From a checkpoint of a small segmentation model: 31.5 epochs.
Rows from block 6, named by matrix and row number. Rows with one number belong to one neuron. Each number is 128 + 32 x the weight over the matrix's rms, rounded and kept within 0 to 255. All counts start at 0.
# fc1: MLP up (model.blocks.6.mlp.fc1.weight, 640x160), inputs 0-159
# fc2: MLP down (model.blocks.6.mlp.fc2.weight, 160x640, transposed), outputs 0-159
fc1.507 [134 120 101 104 113  88 108  85 100 122 148 137 136 121 135 132  99 153 119  73 148  89 114 149  69 112 136 173 108  96 104 109 118  75 134 152 120 135  92  94 158  49  71 111  80 134 100 220 112  45 109 127 132  60 128 130 106 138 103 111 124 136 173 143 135 183 179 122 103  78 158 124 131 133 118 133 125 115  98 131 186 213 137 108 110 181  63 109 126 155  75  85  97  75 104 132 189 118 179 102 149 159 116 130 165  78 107 161 172 111 159 165 110 108 112 201  94 148 126 191  86 112 152 115 115 147 123  99 135 123  94 123 106 153 123 201 187 140 112 173 170 148 162 155 102 136 187 139 135  41 124 174 156  66 197  99 102 160  61 115]
fc2.507 [171  83 167 124  76 154  73 173 147 177 129 202  93  96 130 103 103 154 137 131 107 171 171 136 131 107 163 159  86  70 158  99 102 115 128 177 154 128 145 136 140 113 111 153  61  89 107 136 124 150 166 129 194 109 162 106 119 138 115 158  81   0 155 111 136 158 133  52  66 147 125 117  97 114  86 142 131  94 177 194 171 101 187 183 168 171 100 112 145 125 159 151 185  93  77 135 150 101 104 158 147 110 175 165 125 162 137 149 114 110 150 109 100  72  76 124 144 147 103 135 111 148 180 149 115 149 172 119  93 132 203 111  99 130 124 122 139  34 145 184  68 182 114 135 145  95 156  81 109 173 108  74 164 126 164 108 143 132 138 146]
fc1.508 [106 131 151  52 138 162 158 185 111 100 101 139 123  83  66 208 134 162 142 133 161 104  97 186 143 104  89 129 153 122 162 164  80 113 125  77 128 155  25 142 139  92 108 123 143 180 107 162 123 132  74  72 185 136 146 174  77  60 145 106 181 121 126 119 137  86 145 172 181 170 185  83  91 121 125 121 129 145 112  96 113 135 112 164 183 116 142 184  88 122 212 104 102 144 110 125  80 165 122 139 144 116  76  18 108  59 118 184 121 174 181  14 160 145 140 188 114 109 201 101 194 164  78 178 104 144 121  90 180  99 100 147 113 202 104 108 117 137 106 113 115  79 129 136 125 141 182 138 150 103 155  94 124  97 137 156 148 100 145 154]
fc2.508 [157 139 137 167 107 106 126  72 122 168  94 157 197  96 128 194 182 207  85 113 147  95 163 113 135 113 148 152  56 140 112  76  91 148  91 180 132 140  78 176 142 147 146 202  70  23 105 114 114 119 149 100 142 205 170 105  97  93 186  90  86  93  95 115 152 150 148 158  98 111 148  55 130 103 143 123 148  84 168 125 135 150 110 125 135  84 105 130 131 192 135 110  54 100 121  83 145 117 177  75 120 128 118 151 136 154 133 116 139 162  95 166 120 170 178 119 117 117 157 162 127 142 163  85 105 137 193  89 164 149 131  78 181 129  85 195  64 152  47 123  85  48 106 120  77 148 157  62 190 106  76 102 185 132  95 145 111 103 165 218]
fc1.509 [170 109 158 166 168 124 107 122 176  72  95  96 135 175 158 121 125 110 111 189 155 132 185 149 132 129  72 114 134 155 142 139  97 106  91 168 124 106 201 150 141 165 144 124 145 104 156  92 174 135 141 154  89 153 138 121 180 153 115 124 107 122 137 122 112 160  93  71  93 144 109 160 178 107 112 169 142  85 102  96 117 140 112  72 154 118  63  84  80 164 159  97 192 177  77 175  83 168 145 135 145 131 159 134 149  84 135 115 144  48  72 119 115 138 122 108 129 128 165 134 148 150  69 143 130 181 112  84 111 102 154 121  66 144 139 168 163 160 128 126 154  71 132  87 153 135 162 135 176 129 113 137 127 106 150 178  93 220 160 148]
fc2.509 [157 146 139 133 140 133 136 182 111 106 187  97 198 126 162 128 117 168  93  91 142 142 142 129  89 181 117 101  96  99 129 112  94 150  81 151 165 104 187  89 194 128 159 132  95 154 130 140 164  63 118  97 163 147 150 139  93 153 173 109  98   0 100  98 143  88 144 150 136 131 152  98 190 154 149 113 116 106 181 100 105 136 124 142  77 124  65 116 150 127 100 144 133 144 124 166  96 141 121 110 122 123 139  82 142 153  89 153  99 120 146 154 124 111 153 158 117 142 200 122 163 112 182 167 139  91 143 121 201 126 147 115 165 170 141 154 147 143 125 110 107 103 127 177 124 132 160  94 139  49 156 166 136  81 160  98 112 151 133 111]
fc1.510 [150 191 147 127 139 150 152 193 115 129 126 205 134  51  99  64 186 156  82 138 148 141  89  69 107 193 101 153 110 126 150 131 139  74 122 118 189 150  73 139  97  60 108 220 111 106 125 122  98  87 103 143 206  98 148 102 253 202  88 153 119 142 133 151 118 150 130  74 102  98  97 116 143 150  99  63 164 107 122 136  92 141 148 110 155  90  21  96 127 112 139  85 120 217 184  84 115 130 119 163  91 126 190  98 116  84  69  26 136 141 139 131  94  48 158 198  96  96 149 190 156 105  80 106 154 203 183 121  84 146 133  90 152  99  92 114 192 119 137 139 111  95 101 115 173 141 106  84 160  59 154 156  99 101 112  77 116 104 158 192]
fc2.510 [114 177 134 160 127  37 116  84 139  39 138  93 163 142 178 157 121 133 123 187 140  69  89  68 112 175 161 100 173 244  92 137 161 123  95  58 158 197  99 102 113  91  91 133 172  99 132 134  88 213 118  99  79 146  44 136 194 145  74 117 148 244 108 104 159 135  90  73 161  45 113 210  96 125 123  79 146 112  81  45 103 146  70  49  92 112 109 214 127 148 120 158  81 203 133 161 150 157 148 106  84 100  63 181 137 164  96 151 188  96 111 150 152 130 161 120 137 102 153 109  50  68  89 100 119 179 151 100 113  72  92 187 176 105 174 112  87 151 145 141 159 100 115  77  99 133 118 164 184 126 153 177  66 182 106 178 205 121 176 106]
fc1.511 [125 139 192  90 125 147 126 146 152 142  59 148 122 107 175 111 120 174 110 127 134 128 110 123 142 137 105 121 112 121 142 111 121 135 132 139  97 177 140 156 149 102  71  99 109 136 107 140 170 151 146  84  99 137 215 132 142 166 126 127 110 124 152 169 124 181 125 120 136 144 181 152  76 132 169 138 103 135 146  97 127 123 121  89  77 127 137 117 127 172 124 127 104 116 127 111  71 127 102  60 128 152 123 164 173 106 117 117 130 145 123 157 114 135 128 154 137 104 176 137 118 120  91 117 152 151 162 103 164  73 105 118  81 126 112 158 124 158 132 157 133 139 158 123 130 105 154 136 180 160 124 188 105  44 154 139 103 130  95 141]
fc2.511 [100 128  97 119  97 132  89 162 134 146 108 143 138 127 107  98 164 106 161 162 116 105 129 137 145 126 120 109 119 130 162 100 143 113 147 105 120 131 140 111 134 133 123 106 105 162 131 127 136 133 114 111 139 107 112 127 152 146 119 126 123 255 158 161 103 164 119  88 120 135 119 130 104 146 114 122 117 103  79 134 112 131 151 118 110 148 139 143 109 117 128 135 135 150  95 152 113  94 118 145 106 149 126 139 102 145 143 149 128 109 156 166 128 150 128 141 121 170 122 126 152  89 152 109 138 113 160 135 108  80 105 140 122 114 124  90 141 117 160 133 143 159 114 162 117 100 116 152  99 145 116 103 128  93 133 130 134 109 139  84]
fc1.512 [126 160 130 125  96  90  87  96 146 110 109  47 202  72 108 127 119 116 128 134 125 191 194 171  94 116  77  84 121  80 164 155 116 152 144  98 150 119 128  90  98  55 171  83 107 140 118 206 140 146 166 106 156 117 170 119 144 118 140 159 204 116 135 127 139 129 104 106 125 129 151 178 148  81 104 135 155 123  58 107 160  59 139  55 141  96 120 125  57 163 106  54 101  95 172 147 144 174 166 121 145 156 115  59 171 128 128 152 166 147 139 176 118 106 112 156  87 132 150 150 120 108 121 109  54 120 161 149 116 105 100 154 177 128 102 118 167  85  95 113 125 127 163 129 133 162  95 122 129  64  85 113  78 141 164  95  78  95 142  99]
fc2.512 [182 128 245 104 134 111  39 137 109 158 115 156  85 136 147 112 146 128 164 117 194 161 155 137 192 101 103 105 153  75 123 144 181  54 136 153 110 142 156 147 113  41 116 138 132  96 124 163  74 144 143 141 131 120 121  78 147  72 126 120 109  76 207  47 156 139 106 105 141 160 112 114  87 145  83 129 187 113 102 138 154 115 125  80 110 152 147 140 132 122 184 186  71 110 125 115 190 102  97 138 118  88 166 161 106 135 132  76 110 130  93 129 109 144 144 125 109 114 135 110 160 107 134 167 115 154 187 189 119 105 133  94 165  92  92 126 119 133 109 142 122 200 117 175 147  86 158 132 124 152 123  98 157 122 140  78 153 173 138 172]
fc1.513 [105 118 113 111 144 134 192 146  42 126 103  85 104 121 118  98 172 124 114 110 107 127 107 113 168 123 153 100 143 186 172 136  72 148 126 139 167 120 116 206  85 138 139 151 163 137 133 133  81 139 150 164  77 186 135  95  91 111  68  97 104 111 156 137 101 148 160 178 146 135  65 113 120 106  83 136 121 159  79  86 172 120 100 152  98 100 141 183 127 150 129  96 138  91 102 176 124  80  99  97  78 136 142  74 151 140  97 103 103 178 135  98 148 113 135 156 154 136 124 107 142 169  75 134  68 106  89 176 143 131 191  85 117 142 167 225  96 137 129 164 147 100  96  92 112 164 120  94 157 128 132  87 175 139 120 150  90 107 143 169]
fc2.513 [136 126 142 105 127  97  88 107 151 141 113  94 134  89 151 127 121  73 150 169 179 104 145  97 166 188 154 136 157 139 124 181 140 110 118 137 115 141 147 135 140 152 119 123 150 147 149 154  68 174 137 168 132 149  66  97 210 143  37 104 168  68 126 105 107  93 113  77 133  77 139 147  91 107  96  89 121 121 115 125 124 146 113 107 147 132 133 169 126 120 144 178  87 163 132  94 137 174 123 160  83 117 112 147 141 118 129 133 135  87  99 139  64 155 163 120 108 137 101 129  99  86  79 145 110 182  90 120  74 121  99 161 140 109 160 113 112 106 134 128 172 133 111 116  95 115 133 122 162 162 133 115  67 168 135 194 141 141 110 117]
fc1.514 [122 108 157 144 101 140 155 116 110  92 128 130 136 123 134 128 134 127 107 115 103 129  74 135 124 172 147 139 181 155 101 119 113 109 125  91 156 147 103 131 121 109 146 136 104 145 109 168 107 119 122 199  98 108 120 139 124 132 157 139 169 132 123 131 141 102 190 169 173 113 114 169 133 159 140 161 147  74  69 120 167  90 141 141  99 112  77 142  94 110 136  83 109 150 127 155 101 189 130 118 105 145 157 138 144 112 128  63 112 135 126 107 113 106 102 109 146 164 137 142 132  66 122 193  93 143 113 142 157 135 146 110 123 119 133 171  71 149 101 119 134 115 119 167 103 144 108 134 148  96 131 127 119 133 162 106  77 105  74  98]
fc2.514 [110 119 134 162 133 137  65 121 124  72 140  96 145 125 111 137 126 157 136 158 115 168 131  93  81 155 121 125  91 112 131 126 132 145 108 108 151 112  94  75 156 170 127 108 117 158 129 134 137  69 180 131 105 141 134 142  71 152 131 177  98 107 119  99 177 119 120 118 146 112 189  86 157 152 137  79 100 132 137 130 122  84 161 100  82 137 120 114 136 157 116 124 110 144 104 121 136  98 123 180 151 109 129 111 121 120 114 104 125 134 159 117 150 120 131 115 124 119 185 142 160 106 153 131 107 144 107 111 141 105 147 126 125 139  93 130 155 152 115 122 102 128 104 140 134 101 129 118 166 151 162 152 136 138 138 163 142 147 188 133]
fc1.515 [125 156 136 146 159 117 164 131 119 122  57 165 154 137 171 166 178 160 133 171 118  90 155 182 111 195 155 135 162 103 121 176 118 177 104 103 157 143  79 139 127 122 129  64 103  99 227 146 133  99 116 156 102 161 112 106 183 155 161 103 229 142  97 126  97 104 145 174  95  84 134 114 131 128 132 104 118 110  82 152 122 123 101 117 163 110 130 108  91 159 162 124 136 142 152 117 198  77 121 147 158 147 161 100 139 111 123 106 190 139  94  21 135 117 132  81 128 184 156  91 126 120 146 131 113 158  67 106  87 119 143 146  68 105 150 138 115 105  69 114 149 168 108  88  84  90 121  88 153  82 167 109 108 224 161  77 108 119 142 119]
fc2.515 [100 154 148 131 127 133 110 108 136 135 154 108  87 128 178 107  77  96 147 133 161  93 106 125 161 104  94  87 171 199 115 139 162  99 169  81 130 207 104 149 126 103 118 109 158 105 144 179 116 148 106 113 105  87  76  98 101 117  91  98 133 253 135  84 116 139 114 131 155 141 133 126  76 116 117  93 137  98  94 132 132 150  70 120 160  86 194 129 102  97 139 132  88 201 101 139  96 154 152 116 178 135 144 153  89 149 194  87 146 162 106 140 143 154 139 120  99 135  81 138 188 115 107 138 154 133 146 125 102 135 117 135 136  89 181  95 100 156 136 151 130 135 133  65 125 120  73 126 117 138  90 127 139 153 127 106 105 118 163 103]
fc1.516 [152 167 101 103 133 127 120 127 110 127  72 109 113 122  61  95 133 149 122 160  99  97 131 113 159 163  87 117  93 129 161 161 119  99 102 156 132 178 141 159 124  56 109 110  93 195 140  93  81 116 171 140 156 111 103 133 101 161 184 124 120 127 106 100  74  97 112 119 136  82 154  75  75 135 159 105 149 106 128 175 147 132 121 148  98 134  65 150 104 120  78 109 107 139 131 100 170  87  84 100 104  92 101 124 140 107 120 121 147 118 114 112 131  84 112 155 115  57 164 141 145  97 127 148 105 164 200  73  79 109 123  85 122 137 119 144 138 100 145 140 104 172 109 139 189  90 103  96 122  62  84 151 171 109 124 126 127 122 126 153]
fc2.516 [157 103 152 130 141 105 120 122 116 136 134 121 111 123 149 103 112 104 185 116 139 123 111 116  88 165 147  73 115 135 116 153 144 128 137 114 104 116 142 128 150 120 116 163 129 120 132 135 133 128 133 117 118 152 141 133 141 115 125 128 153 255 116 116 166 122 124 127 138 134 125 161 112 137 150 122 143 137   0 127 127 124 124 119 121 144 128 155  81 119 117 169 126 110 136 119 146 128 120 117 133 106 121 138 101 114  91 116 130 100 113 114 122  97 140 124 125  58 145 109 124 115 144 111  88 155 140 121 123 119 103 170 117 103 112 122 141 136  99 138 131  99  96 127 131 138 151 113 119 128 149 126 126 133 136 112 156 146 136 159]